Rows from block 3 of the image encoder of a small contrastive image-text model, named by matrix and row number. Rows with one number belong to one neuron. Each number is 500 + 40 x the weight over its row's rms, rounded and kept within 0 to 999. All counts start at 0. Numbers have three digits each. After the name is the row's rms in percent of the matrix's.
After each neuron's rows are labels from the 100 images, of 14848, where the neuron reaches its highest value: "responds to" is what is common among them. Only what is clearly more common there than usual is listed. The data: procedural textures in two colours, tilted and lit. In brackets: how many of the 100, against the usual share in percent.
# fc1: MLP up (encoder.blocks.3.mlp.fc1.weight, 288x96), inputs 0-95
# fc2: MLP down (encoder.blocks.3.mlp.fc2.weight, 96x288, transposed), outputs 0-95

fc1.216 100:480466533568500550488504496508584532478471487471538518467497547511468510492555495502452498536523476491506467504487438468476511448518529521523532562560508541535581492510484554462490539496577509451581517473454527452436509523499516426490451561565542511458459532442602546463453434523564460567
fc2.216 106:503486507465525402473497568510502557512527469512538467511547469552448544563473450499518459457499506508565534531543547502464550455491525434560414501530540503523525429514521556517433518499490509497556502468490469417486549572428473536521532459579447438497472466515530511526521546543470497570
responds to: green (47 vs 16.9); ground colour: green (39 vs 8.2); grey (37 vs 16.6); pattern colour: black (27 vs 8.4)

fc1.47 090:566511500464512485533529515519596523511526530474535506501484475557546486493512483508458462475479494498452406523410441500539431474428415572505536535478567503518475483455514427561531523478507419490435529437482528481417541480508541457525448543516503490441470477505522546497465451487508557527
fc2.47 095:501439532475549539508517460501515534436528528529526471437552473559454487462575565496517515499542503512431452432537528510506514490504456528563508534532542523541507439478546500528453558472539526538549553534436441487516566484531544577579461504439457525515479486564541555474443534442536525506
responds to: purple (92 vs 16.6); ground colour: purple (62 vs 8.5); black (53 vs 17.1); pattern colour: black (34 vs 8.4)

fc1.116 078:525485445540522536515568512481516541499531558528455474510476451507485503433527419494561500497496500530507585511470498508554452540555499564479508425502544498563487504538516521484463464537499502507476458453558565400510456468526437466481540546464489433486404512483589541462503422536536501514
fc2.116 077:457536482489422454535468432494564526554473471482484559428439506481555473480458481492485464490478440483513498570502461522574510493575484560549524537482516497512501453587490460449469429554553521462510433499488488512536520537484546457542549549548480452457455495484553512445444502561515446467
responds to: purple (91 vs 16.6); pattern colour: purple (84 vs 8.1); green (63 vs 16.9); ground colour: green (56 vs 8.2)

fc1.128 107:544471444525511519427465513514459454481541536496563466457556500525444514552503499487454531555467516442491483533541547444505445496474524555530607463490449543514548464528477442412532523467511506557502463486510525468481520530429481485468506486426561539473464502425503485459594463537514566489
fc2.128 103:474426428513466438511521458522481479493497538488432473507457466559486545553469530460518448522479429503434507453462568533471536464493474428500435446498479540486536467529478510503446452524549446500545480449519559517579487528521542437537488494543438483504465458509567525518435570502513562558
responds to: brown (83 vs 16.8); ground colour: brown (61 vs 8.2); teal (49 vs 16.2); pattern colour: teal (34 vs 7.9)

fc1.206 090:519538451569539478536413527549486550502499528482523478537496543556470455465547455488549499486508511409556522511520484506526500448543579527485518529491529476496569499529488458493546512525531543411559531467477429518471499531532521465534506484434474564439429565459537468486564437464571468500
fc2.206 089:494469538532535470482523537474471578522528461464449518500446491561474533548560567463583457496467510442510533548527490436451511501538501444460442556468494480440514544508458529504483530500550516489537519481455402545554568556525485480552455467536528494455525455431551519447516550543553538518
responds to: green (96 vs 16.9); ground colour: green (80 vs 8.2); purple (52 vs 16.6); pattern colour: purple (44 vs 8.1)

fc1.226 106:558489498467472508595525433491457508431519533462453475512420489514519456512476494453512567477434482523520560470478472501516511499436602495562498528493461465521431490496536523540460506532510505430467481461451566555570460483462438524442493432518457453591483493438452492487501487488529497478
fc2.226 104:518492559460510444460464517508531488556536498436428530506500493484483491484458455513543496497544466533511472570495566497501450496460430505563513442481451568484549457549566476467456444479564511550530567508458453446557428522520476486550537597537502541529509513564452552510450470448522503498
responds to: grey (62 vs 16.6); pattern colour: grey (55 vs 8.2); orange (50 vs 17.1); ground colour: orange (34 vs 8.3)

fc1.69 107:440541512455466505552448533477482471510538534508552529440518524474522509454446479477581462436574485483518576504563551512525554473526532454506441509554481445477495569523502538557521479539513504436473512483448553480501472528439488481441553458490460487566482476446496510432505422509498553590
fc2.69 105:464543549541511522549546509454513511542467524505500504506450527518488464531470451512448493470491515517423500517447514584443500567469563436567491487438428452536498448479501520481455501496517562529533532546556532491497546441512540538576563592436558530550481519509458524470475452502459538442
responds to: yellow (99 vs 16.9); brown (69 vs 16.8); ground colour: yellow (65 vs 8.3); pattern colour: brown (43 vs 8.6)

fc1.243 106:469497529494449496539563519516459532473493494494487471554612452470552502567497465528553540452530550430456467481435465465458550495568502405519547443462527456514453535452514485501522499478455559496472492472500541455427541477499475484523404452483493454572566508475476541532478530469494514529
fc2.243 098:469540509525553432492488448563520536523513572550500508558502491530515537503552460479437561546450545526534510537487468537475488516441490471547518483468489489538522436446525437531575502469485522559463430526459473465519488485510475539488580543490493557439563546502413515600551503565506523513
responds to: ground colour: orange (33 vs 8.3); ground colour: red (30 vs 8.3); pattern colour: teal (28 vs 7.9); pattern colour: green (28 vs 8.7)

fc1.197 097:553522494541576459431533559455497533505425496492476471469497541550496439434483552562519544461486482432520536458535503530466478530562434510480485510516565440468469429488475433534461526554460477524507469496508573492409471561457502539550476543518548484518501443463500470552452446485478474523
fc2.197 099:503469575439536534500498436592540501487426506503467449542517526437497526546516504570432557466510552490547575550553512490491472514454511464457548473501469443495594520496516491584508432442504503513470483526481459499469457478471527493496561526593457450500471517529522531572495495510506464550
responds to: seen at a slant (76 vs 39.6); black (51 vs 17.1); ground colour: black (27 vs 8.7)

fc1.191 105:470527542499520582505453433537475476485508471474469524564476503475507513466497455524493534445527507548468476406502466408481497488484545599496513553511529557585482551520579521545502575483562506425566557499466475520525499559473433483509534474542505495482523482471543420488442521487515460495
fc2.191 108:497486451510547477484502443499513449491599540508523579567479465485515522577458538508491438478486437531500456529418562440533563495483595404527466455536529474482506560547556440527478484442450498479478524519498523502559538511493495475425442494497505462526523472460499455495525471503523504560
responds to: white (56 vs 16.9); grey (53 vs 16.6); pattern colour: white (41 vs 8.5); ground colour: grey (39 vs 8.4)

fc1.208 115:447518445554528503504542530472469437542496518469463480424539557490525429493519502458466455507463483492486544470534567522472538461518511481468612479508452510543583481509547546414506520484471482521578461488526500413563476565478498482508433412485487528483471535498549473440511521515520553462
fc2.208 110:533519446557575480497431515465447590532504455493449472485521492461527449470517552544528517515530485474542467488484521451445545437509422499461391557528443506501544491517489526508524467484498598512532501507430450475530479515486536517549543481480460557468434532500567482451520542475533563467
responds to: green (100 vs 16.9); grey (69 vs 16.6); ground colour: green (63 vs 8.2); pattern colour: grey (37 vs 8.2)

fc1.4 080:543442485512510485556498497514514524520514515464492590527435531488495471532556535520443479459423505474514427449534558527564481579537447504524493516567520442552445455458528536454557502531540476461522434464561543569513470499445475453515508476495559504492447477456489507461556447574449475510
fc2.4 090:475490473457550405537529551515465490492539523491495526464482480490415524513544562498561570524471539491432492536481474438479513522532561493494468521542574517490458552511464538544533480559515592499523542522507546537481524441471504458491462582424468434500475477500502445495425445469495504419
responds to: white (64 vs 16.9); ground colour: white (58 vs 8.3); pink (39 vs 16.4); ground colour: pink (31 vs 8.3)

fc1.276 105:524509493489511482529490556504566518447483533501577422457415506447506468455471478498516499488450513508510456496487481562547483549485514492503479535518503460549432544485520520502468493497524482515430529408564518438401460504547500528540516442524520454445486426417465439452570467464550528464
fc2.276 103:512490537523510522500507517502501465525541521442551487427462502437416460529492496562463525557516455439479498548492550532476479452479527547490462572545552536499564537464413463452527560508558450489521498475518490481446542464477553444472497549386554439525531522552528444464473514524459527504
responds to: white (66 vs 16.9); ground colour: white (59 vs 8.3); pattern colour: purple (28 vs 8.1); pattern colour: green (28 vs 8.7)

fc1.230 102:560442492476526477503458519430498546459567466493582560446427535458459486518442555490484438510469427537505554519502467440465490568509522495493533533506486532520473584506453524505559480484499464547486554432470533481508565453556498467549510509521584455551495531482493536458501444550486450535
fc2.230 099:504520460509528519443422437564524559521480440498471489443529529457575546453509513493456472540438524526480436504546479543558505533470541549455494469489496483565425533444532537438519465476446570526438431479473486449501519515535535499519468509457465530457471460445551540444562490496454539522
responds to: coarse scale (66 vs 30.1); purple (54 vs 16.6); red (45 vs 16.3); pattern colour: purple (35 vs 8.1)

fc1.99 096:549501456456438509515481522484495535482474431445508477494530510457519494508540508576483441396501423474513451454557495543447507479492533459552475565572505467560498531436514554441545513567480539572489555531460525505414487474455521483535449503572531498534519511530577452514494460491514510491
fc2.99 093:471529534506506477497502508568521479528504492492572520465486555514448577469510473512544575532486566484475435542495447584509501462501567481595466428457511431509510437523479516431545522480533580517533447518546486456524526451465513502587543553475474464458572545509492520522528474491479447519
responds to: orange (57 vs 17.1); red (52 vs 16.3); yellow (44 vs 16.9); pattern colour: red (44 vs 8)

fc1.223 118:500534479561527478528441558544561502533526460479457452469529437532437543504526427474486502534519539497525422466465441482512495487608445539495556499507465550494491499485544482546477492511552541517439548419576424471456481583490462530504523540548496515449426534486495515490471518495453469462
fc2.223 106:479523512499476575455462558476550568557530527552556503522495481433486487503550485548506491514512547538482388567522514491523458575553606543505462461455497586531485554539450484437482463496517510503396493520487437488457487467509481559463488492491523527464537452445481479520519461490485494480
responds to: grey (68 vs 16.6); ground colour: grey (50 vs 8.4); blue (49 vs 16.5); pattern colour: blue (27 vs 8.2)

fc1.155 096:533535509553453447451507569465456502471489473462452472544569534535526439491519477505518515569546494507551525519498525540457497550490492505483590541446472539492537438483587493507482429464455457481532461505422522445509516538546527525509423497537491569450552479573444452497457526468562465484
fc2.155 103:476504474522524488547451543551560528475428553522428521468518442550502548537546538522525473522444441436457496452460508543451543495502514491470517561499478479500539431469530486505463463483470517494496472501464470433563471512540455430579460525553430511527538489556452555546546531463551552430
responds to: green (57 vs 16.9); teal (54 vs 16.2); grey (53 vs 16.6); ground colour: grey (40 vs 8.4)

fc1.141 104:492520478573580524490448556569491457457486505528518526521489479508514478489555458539462505541494485476478439563461538455522532491558429543448513492506509532559513441575553427525505480463570475481493531498541486461464461514492506448553440520528511576414550482508530455557517537427482488423
fc2.141 102:488488531522467547561443541484476508506504441464456566491553424574529540489552477480488445532462493495508460545460485507518516491531508445546529506452447598460457533543531504477464451532478457466454497463496414523567440521528493567549452498511534530442425533575520477527534462490550476553
responds to: grey (92 vs 16.6); ground colour: grey (62 vs 8.4); black (61 vs 17.1); pattern colour: black (45 vs 8.4)

fc1.148 087:562560500509538494510548456509530470530374475526550474485473489476463503456524470476546559419484439525472484524536428606477493455539471519452440484466459456507500516504523494453531559478576529502466474529524450523447585545508464492501525529558533484519408509547503518494460504517558517482
fc2.148 093:484487555426536494521457534579552455484481552469581452455548489526473460454473549557543555563543526465551543494524488544439516554452511571529465466486541471538518467489515482501463439489432523547459529483493469448471469511494521555506488416540474441528542537502423506491523487460537451553
responds to: orange (70 vs 17.1); yellow (59 vs 16.9); red (49 vs 16.3); pattern colour: orange (41 vs 8.8)

fc1.77 102:505527504541551527546541528525574571475460528498491517514477442499499495452482542523552513508466475542549544388510463539545447520510533474559465505535560525571501496535468471536510547464539542464452424430495515501411466540505497492527456480529521548431520439467444448513431542526541447488
fc2.77 104:454537508494556475470507488515564496535482415503441505573507523449455490519516487493523587570514516461520529548505505531566508486505503507475442523533482457512557472502524520588463452529506497545538458464480572526539447472448548560498517561465495433461583440431484428559498474550498542481
responds to: seen at a slant (72 vs 39.6); white (60 vs 16.9); pink (44 vs 16.4); ground colour: white (41 vs 8.3)

fc1.273 104:511433435565491483472479468492566520526515428502481482508581505441527548501490535522487473436539505511454478540452507441485476496498404500516476521482481536484574485468524493536497441436459388537572536435466432501429584505459544527489491457490546524462527458507501509530527510551528521461
fc2.273 100:513463554465548542448467509471511573477527528460499490541473512503495523469462512527421455474481495454418420531540475567442524559469495569503446516487495545543521481524510559430548530503458499496503512544438528434525531458549490584534534601490496568449494506555491484549517447499547527514
responds to: purple (50 vs 16.6); black (49 vs 17.1); pattern colour: black (30 vs 8.4); ground colour: purple (30 vs 8.5)

fc1.90 120:555496526505541464505526511428564506451461491442553581456486521531461447429529514510564509484502527490484451548499514509435536521554453545562485531527534466558473444512573435453449477531486504540522530487540486556433533520496463555568550461493589494473528419495531548474476457497517522523
fc2.90 114:498493465507530552531512517519536446423478432525514462503509553535456480476468445467489579441553473490494577554513423441451518507494407534452592436514563444515488544521550532489462451489502457440502493532474471478512524555403494522436516464512551473502457522529543501498510474513491538536
responds to: black (40 vs 17.1); mosaic (35 vs 3.2); camouflage (27 vs 3.3)

fc1.45 091:475523444523478556463528551533519518452439568502570454458472557554480475546446535496494462449506477465536438530536510526466435473443521534491534521555497455427545522484563547453550477551544550538557489503497526465422445527493551459481457484528470431463440481490546453482483531438534512501
fc2.45 098:494544518519484475464465564442488504560420531465476488469466456512496485452517450559495457504475467516446515463585535469528421499576459534433543585451460525477537491476528522506492507466475552468457554468543450465470544558445549557485508573537484518517490490483484456542536442493570481431
responds to: green (79 vs 16.9); ground colour: green (60 vs 8.2); black (48 vs 17.1); brown (37 vs 16.8)

fc1.235 106:551509542525443576477517506485456512417507482531546552518498520494503501497448518489560443469478511485538545479509474445452528503464588510496506452502530521444520547413509543474535528587486477444491544498454497541534543495508573566507571483531559491574496524440533531442557522537549563555
fc2.235 102:522553549518547548482441468543509527513563455554447523564453573461523490503434470507466552551514559553525440541501560472514548517561540469562534463511511510515543531501510452471426532509539454548455512560446530486514445498479413532497491488452557563482539543456463493516537485494510545559
responds to: purple (40 vs 16.6); green (38 vs 16.9); cloudy (28 vs 3.3)

fc1.76 093:549537463522487461451467577576440498539536508503507539472538484558507527540520497469505486507498547446468486474480573495508513511493520548449576489453522542522511431545572441532433512444517529432491431464468509529496539454588507462546473509498538567463550498563471449446551512500550448543
fc2.76 099:526487489487438451561536548532538481531483491559448452549458437463561494478517464525502484591449479456450496525515528478543528533474574470543511471464527482507470507522482482542530518448554497506502419537522558430582438526550455458547453445531535514427547537540473504545501523461579504490
responds to: teal (85 vs 16.2); pattern colour: teal (84 vs 7.9); grey (47 vs 16.6); ground colour: grey (46 vs 8.4)

fc1.49 087:442549501571417500561487539501463571550514531435493506537545483455468437487535503491469525500480546478487409446496509525463543572496519469543501465446487457486428493487519421433486568438532531460484518429451493550493503465510558537532437474502463489529562497450572480496472493472482514541
fc2.49 091:494509510522601437442547504479538585516423480507504480555574518431486544518535490468531496452578450513535474454515417481462528531554509516505444553544431530507560523491529445464505481449467474524546451460482489493461467529513532495565502560438490432501504489507487528528556445517559489478
responds to: yellow (47 vs 16.9); white (36 vs 16.9); mosaic (29 vs 3.2); ground colour: yellow (27 vs 8.3)

fc1.85 098:468466460484485498558554559505541507479405560437508507474493526481487512516505497444551559522518447481570563499512433585446463449559554518567465548523496479464529446546490497471494502529506509478476564471526495468476472502461458460536580532509573427556452542552494524520434490499554476516
fc2.85 098:473495579522579475487483532523525478492445465455560441475549469506490467481534559441538587443482514527525474473574526501519455473516468456525548578550537494468510462470566488544544491552467497522487446479564457536512457474440515569477551415532509523522507454516443443492517470561499450469
responds to: yellow (62 vs 16.9); orange (48 vs 17.1); black (44 vs 17.1); ground colour: yellow (33 vs 8.3)

fc1.95 105:473484451535465553443493534505490532422476538532555489506452580492484544463485588554460477449503511440450529519466515528507506429496496478518500489540445488440517423414423456498443508529506422511570554500520443569440498533489554520478497511488523469534433552494510496466563503495489473460
fc2.95 106:457509531511518497449544442534557585516476516469511531534527514438506575467467434454463487518511480538470419546527506469459504475480512544468413519469479570566526448542573496507537445498503514548517480432512460479519458503481564561492467530538542561389476558484475497531518502511539554533
responds to: brown (93 vs 16.8); grey (62 vs 16.6); ground colour: brown (56 vs 8.2); pattern colour: brown (37 vs 8.6)

fc1.6 093:507548503498490539536480446536449445484524461543518521431495567490490426520526519431519520469502523480518552458566547543569503448517496521541530517478554473527521526418470530424485553563507463507533555526506483568517470481472476440505522436501514439548577482533564466429449450433522516543
fc2.6 097:436537472530535458488550480465556528561434495526478535462538545559489531545523421441466498430463445544505491493543449479554519451506496510528479454507537446541525557497539528475564480489571528542534463489475480480459522497431561517449538561551578506433489482562411516496458471506511497501
responds to: yellow (79 vs 16.9); orange (66 vs 17.1); pattern colour: yellow (49 vs 8.5); ground colour: orange (47 vs 8.3)

fc1.81 096:467522454516493503546445524517530543475452480530457557409494440471508513503515583433539573515500459471514530482522563484548457549589564502481588499519467449507549495476522520491523495548546474506484484456544492475430543565458502519467521537542562493539511461508576520485554448529582472475
fc2.81 104:491484438489520464480475531421499472491574531489516544459464436499408490492470509505568507543415478496465536504563529575551497460515474515554550599509500436461534466472540474503493483552522453517497501497491553515451550521424518439463506467508549461555445458542572493471444465474474495544
responds to: yellow (75 vs 16.9); ground colour: yellow (66 vs 8.3); pattern colour: purple (31 vs 8.1); pattern colour: pink (25 vs 8)

fc1.11 087:449485429486425498474498518422519447456494455490472464563474478534536510486499576541494474394445524399483552446509430477460549491561541477534468452445570517510497530538503529494517512499525496497490553536459572569545514510436472573487568488529521470497537487514523496489477551516523453494
fc2.11 097:465540520442474541462541501445490582469563475554482538470495558498524543479474551565515540529478467463538527494517448533456572504536565458484441460457534461533529465536432461475545465509528501513496555585443497465530492514433532526500503551422548414547496450533545457477540490453490490488
responds to: red (60 vs 16.3); pattern colour: red (55 vs 8); ground colour: grey (30 vs 8.4)

fc1.245 117:505490489520456560529492485506479595439482473502477589507466495453577517474532499546485442381484490472484543498526479486446546456520534495457434476487545540538433454529545528487573575509538441513522487492444524509534468495468549483463580482503507497534440521464501466557474545495535446564
fc2.245 106:437485488505512499483533459466493510459585569478525562568437536415499548529505499564562482585466447447510543487529508453531588520539486447561500544539515519511500544555449465457453547549472493452449502531524492541490535507471460482458500476464541504515459425479494471448555467487549503551
responds to: coarse scale (63 vs 30.1); grey (47 vs 16.6); red (41 vs 16.3); ground colour: grey (40 vs 8.4)

fc1.287 106:513489574439526477536499540551463523534441540397480484554514459500514502489531467491532558558515527483432562583502550504460506430508491432460452549544485504485505445529453448534433488483461518464530431495517472533474487577439498550544456449532462576472472484548512498509537444497540491509
fc2.287 106:476438516476443521453442556527555438541502551459538508514448438550477558537479466456445498486532510547502478466553509537535477506552451509430452458545505532458551516561469529481541504447475519529462437543446500456563446538505505443561538518521554475495548518494548470486515537576555558535
responds to: white (63 vs 16.9); black (52 vs 17.1); ground colour: white (40 vs 8.3); pattern colour: black (37 vs 8.4)

fc1.225 105:556465495492490482492466530518504513514464432508544537482523526428507488443551576575477453502574483434521431518494529552502559504552475530551470588518487539551588514527480475480513562533462488507529467552543539456514592515495538488570555477483481495521512474484567479470532519535449424546
fc2.225 106:512556451540432516447451531484450482464482522446498468535555472550492557461556475502581520482512513482494530509503455542511484537548508574528453484518446489480561481577443501423448508513496522525545486549518510514428482423488499463559499462463457420518562431505553475475558448545455539481
responds to: black (60 vs 17.1); white (41 vs 16.9); ground colour: black (31 vs 8.7); camouflage (30 vs 3.3)

fc1.20 086:552541477541519532458488474527559396476511556460484490451477526525532474500499508498551473416489480511505498487435534544506491463523567516518498447552466458553427452474531507514542454468531467471529487530520586472521523505474549570471487507430487459557526408451462542537435547538512534578
fc2.20 084:459535507511472470481459513495483509543526525478519588476596568469468507515492504483554487460500516469512435498516522452536501505425489472475450532469511481549523482568473525459522491450454461568523438530451559546586496449488557484473476516536547451416566443479435518511545481571547443474
responds to: red (50 vs 16.3); teal (43 vs 16.2); mosaic (31 vs 3.2); furry (27 vs 3.1)

fc1.19 098:520505521550453576574494548487541527459496467507495502505455541536463451529531466533451546497525515509482493537484490483436574447542562528495462443490478550523525510536479461484596456525540559465524521422523512433411444550527550472439482507524468539490531510442574457448439516514492524448
fc2.19 095:485500534490535512496491476498517601495499514530500482504514522542485447561430478472504465482571489552493496543425506528502518470559534433569521419488504516488483445466524478493483512514478506415486540381502446498502488601483463546464558525473519522496490526553546530524407571499554456554
responds to: grey (49 vs 16.6); blue (40 vs 16.5); white (36 vs 16.9); ground colour: blue (34 vs 8.3)

fc1.94 095:464476523458471509517461543464525460432492561436460519569444464558427437516453559503481541498519577498499496529496454526501548522506487482476521498449538484438530469526433567551519455546416465426527512431522459494439464551495514526535484538490544541473510549440569519489512544527553467522
fc2.94 094:536422508488547498443537495560509556460493530499472485494471517494412432515541556439473516469447561554540461535471493456468478485551478534468502542506502474538420446448556568562558425544494485541492495502578486502513484493461478480469549532553470463447586511497497566528524477491566504475
responds to: blue (99 vs 16.5); teal (80 vs 16.2); ground colour: blue (56 vs 8.3); pattern colour: blue (43 vs 8.2)

fc1.175 081:531500478522475583539473484416510460439536564477572519478594485528497514476536567503495519542496506455493509541511489485535549479517546569534539470579450406537459539542572436505494523500477442419478522484546510537549512423511505500518475486481578504575509487463488508538485465533519457514
fc2.175 082:491446492574464527572566482546438399520500558501540503498518469449506479455510486523510553500521468498483443548516478462471486482356489538551472509444519541502468476517539481507533485453531514412470436479475528481508449456493555550528490441461509448471445484514550427435480487484511501521
responds to: orange (52 vs 17.1); cloudy (38 vs 3.3); mosaic (33 vs 3.2); ground colour: orange (33 vs 8.3)

fc1.40 095:554575534455489513552537476454570508420541565451544569494475505489425476534447502451477529435530468484545445494562505555500468532524498477456456460529535482569519574509473527551534561496482498490475474423572544512490472534576453524484530448478498507498460536462544481493515503478433493553
fc2.40 093:522503558508535463502477509557470552427504487538507516481483473488497484525475590564489477499556508434466576452484440515428513509544504561446507539567504486472530487503411503549552449512485465536483567464558499499499460430483541521457496590512449488470570482440469461530468447551496483436
responds to: white (74 vs 16.9); ground colour: white (66 vs 8.3); purple (39 vs 16.6); pattern colour: purple (35 vs 8.1)

fc1.184 104:512487475456416542502451501481512509451531532516488520554555554448449472457449499532518504436518511473486577497487567419535534474456574469547469551468494499520536481473436499554541448466504525413492525469449574540511539431435507536534513455560472514586472516514499440503440517484521524501
fc2.184 098:438549506438534547534534453482500503483529531489501511554460529424466541502468487458544451545460493528510434556430518545421507560530534538529508424480534503490468536562619491458442505461486509447505504557557430454541488500489485521476550510447576550485538489509445486523487470487539474528
responds to: grey (89 vs 16.6); pattern colour: grey (64 vs 8.2); yellow (39 vs 16.9); white (38 vs 16.9)

fc1.59 103:425520464487468456523428598489496549524441525540486486485518470514526489477520513480538553529500507423495557569472551527524563517566536453548524475540524421543513468548529489508567543613557512513548480454500492531515509552499540556456501534515533526530470478493524492542552437473576471521
fc2.59 100:428481500538521508495487563466533466498517503509482611471500454528460452426560518465529532496416463511481515474461534587486580551552463421538550536455483479460519485515510527444516570545510527538476458503485560514530551491482583508505473560430543472469506458542539498525531449475519534512
responds to: yellow (66 vs 16.9); brown (55 vs 16.8); ground colour: yellow (47 vs 8.3); pattern colour: brown (41 vs 8.6)

fc1.241 100:451460496568486531571487451509541601547557482538545498523464467446553531540545428532552460503494525529540463489582502522488577527549526423512524535497477525532513512556519480538456559445452577524515531424487461445449521541534558475524469534473487479574498481496472514508487466464467520504
fc2.241 095:481539541476428500486416433451504540566533537498517510561479488420465521450456415514458473472533494510473451472469502453492523551532551489462438469461433512519462515507442546493509470474465450577506447442518503456438494437482497504523425544519529538457456512441495465443522564481507455468
responds to: grey (65 vs 16.6); purple (49 vs 16.6); pattern colour: grey (46 vs 8.2); ground colour: purple (35 vs 8.5)

fc1.222 097:505464519481477554528454496480449615543530511523493532505546510527509519499562412475513469485502443481524425491506526421497597494544534417518458459488451501505459595504520543471579579478525455496531507440494563481499530447560477501538496523478477472508463511533513467490554551466477525552
fc2.222 094:450501443453522511438504443548508449507536496508528498526520478446538561484492481573419517516490501539496498458431457477543501399484491515472466471486436469522507531504450453554535450474539540446529486454476505430502500447444473480425528509462550474425457534430546516432568472547536529489
responds to: coarse scale (79 vs 30.1); spiral (29 vs 3.3)

fc1.139 108:441478521524483503490506559539499444462549521476494500548554491570500410514497534469436488558428596473583526525430562500467528488470523460514590530483462528534541424559498528456497449453504443510500476540434519514532501487516515515544440510530459556527521486536510531544511513508588486475
fc2.139 109:530539546490480528536480460483475502495451483494501563449574530485553478465454572482491522561514459547538454476471470523454464509512489483421471554482530496476448427473475449521455500462428516449447526466465554506562552453533548424590527527555449439428496534477478513486536541505516548457
responds to: teal (98 vs 16.2); blue (79 vs 16.5); ground colour: teal (54 vs 8.2); pattern colour: teal (44 vs 7.9)

fc1.250 097:558461515497533495449458462447466482450515505530578434542538582559471526447452571535536452441481441472456511508447491442540494567487504518544522507558493533446546486495532481521448466547415474464549498471471476544498445483479510515528464427494489435511507499447527479497418463470537557529
fc2.250 101:559477581456473496444451523417542481480572460528507486484494522542474441516472499508508493531454468452524473557547444518522441515475469479528558466538509567437456463472494460442480453553493540533550546481546476480528490558402484452468546561518546540465539509462513533485511458540467573448
responds to: purple (62 vs 16.6); brown (43 vs 16.8); pattern colour: purple (36 vs 8.1); ground colour: brown (29 vs 8.2)

fc1.271 099:520584494541456502431500496485530576518533544464501543566500580468531544520444522452559446471501525461504576470554505503460455581462555556527441491472484482465487539468543455463484466473488560491470478460463527571539565479538511549517518446473540433521486525460448542467476460499456520544
fc2.271 112:467513556516525492551497536481565510513493450442549497507529498540478556545440566436485520531535556478507422503543480546473480554483556460556501443448533578456523504541493541485470501509459498587479429524458464451523479476537535565477536531508450461423494447493493500513468458562447463574
responds to: orange (62 vs 17.1); ground colour: orange (48 vs 8.3); mosaic (27 vs 3.2); pattern colour: grey (26 vs 8.2)

fc1.98 138:563473571459545492524474517503585472529484521506469503551450468552462518578461453563472484483502521539482513540402425476498489526438454462466432493530562546501453523534423503562511456503462492520485504513553509556516531477549562484563493502483533447494520485522510569555447513522427447477
fc2.98 108:458452481559579469524500481481478575530553482530533426439478504450503492473566551424456463449462485548521458482572414573530496468487513508576436525501459546489567509517538496578554490541536576481536486499494487491492506501477506532519515529454446548472443499464513460494463493444507482558
responds to: blue (99 vs 16.5); pattern colour: blue (72 vs 8.2); teal (61 vs 16.2); ground colour: teal (47 vs 8.2)

fc1.158 107:490459475580437475487473504534454576565570485570490562517585437448536549506473480454487440520484518539472495446524519481562592541514481417499535455476539479515466552512465535458593511441497483477469467501546480463487511449468499440440477479458522470558523481475509480499499500461487535465
fc2.158 108:499437534464513517458490471464457555575486541444522529556480493520543530458450476515400548497462473539492466449527453467469531473541467508480572513542527515503497523498565562496562468466502489490532433553547492454441464484535497547524541543551573496487423581538505453447569523516525547513
responds to: coarse scale (63 vs 30.1); yellow (40 vs 16.9)

fc1.237 109:496485506554485474490479601510514526479450548476451550439538504529492475484563479512490511459406467412507467479477538524511548505547523420502576481497491493502515514454513474475569473537506489548461452453522595470490529559502529503450530468527588548530416462488501498528548429479516529569
fc2.237 109:484488424519547499444514524445455513449520547423449595439547506506427523449536475451523488495524492540459483470468448585540502516472420429512548572461503458516554517513489478491464549571552491509515489477517505584472511504485511425533471483439494474472458458472518476513507489520430503553
responds to: yellow (60 vs 16.9); ground colour: yellow (52 vs 8.3); brown (46 vs 16.8); pattern colour: brown (38 vs 8.6)

fc1.168 087:453496461497566457487536531524474466464458541475535448520529543493467571474480448557491532453498528529525477495502417555532438569464452542515525427543483441451469479466464527462526584503485562559568467526479544432477507516560539514474472532468470421523461552464528501464562483505462552496
fc2.168 093:480484483521438542464482486528471505506458569435474538575509530511450517562475478480498538526580545585546533471454462422466456481470523532524508530492461532434554465457564500456457446520481471432502567472569535531466517542507535480539566486562479442455524461438523465443498538529497521508
responds to: green (79 vs 16.9); brown (64 vs 16.8); pattern colour: green (54 vs 8.7); ground colour: brown (47 vs 8.2)

fc1.165 073:525506566480529479500503484558483479502451582504481597443531440467452473509463521503505526454543527453461532479536458428473544566467537513527541513566520444528462418481492438470491482495557523489512582475489487495501464476474524447514447490497530523550448555470567485559525515564576496575
fc2.165 080:517592434586496449570498485527501526498453565529464517530442458531449526459473529517492508532523478431512415466500497505472446483551538538504471530537445494465522528447463456506542532531463531457576467466507404539578461512457451520506460470458479466492447460566483490457514503552495548490
responds to: red (45 vs 16.3); ground colour: red (45 vs 8.3); orange (44 vs 17.1); ground colour: orange (44 vs 8.3)

fc1.217 106:469463534565449427540493533460480466524464450439544519500516529474504479462507559492466473421509533381460503484479440482570468496487489523491532481513557509532573501436428528480484489457507482526509515474476490573411519536495522525467449490531557525546541481381507509471475457544504445510
fc2.217 103:463462557512588511444526482486490474510430553427538465489504477463513527529486495508414523570529548577476423563518541556468455489439528530455486416499486567484514493503529483483443464431473567579526492475499450430448529490516468534540510525455525551504452551504517502513520470457504477478
responds to: black (53 vs 17.1); white (39 vs 16.9); furry (28 vs 3.1); pattern colour: black (28 vs 8.4)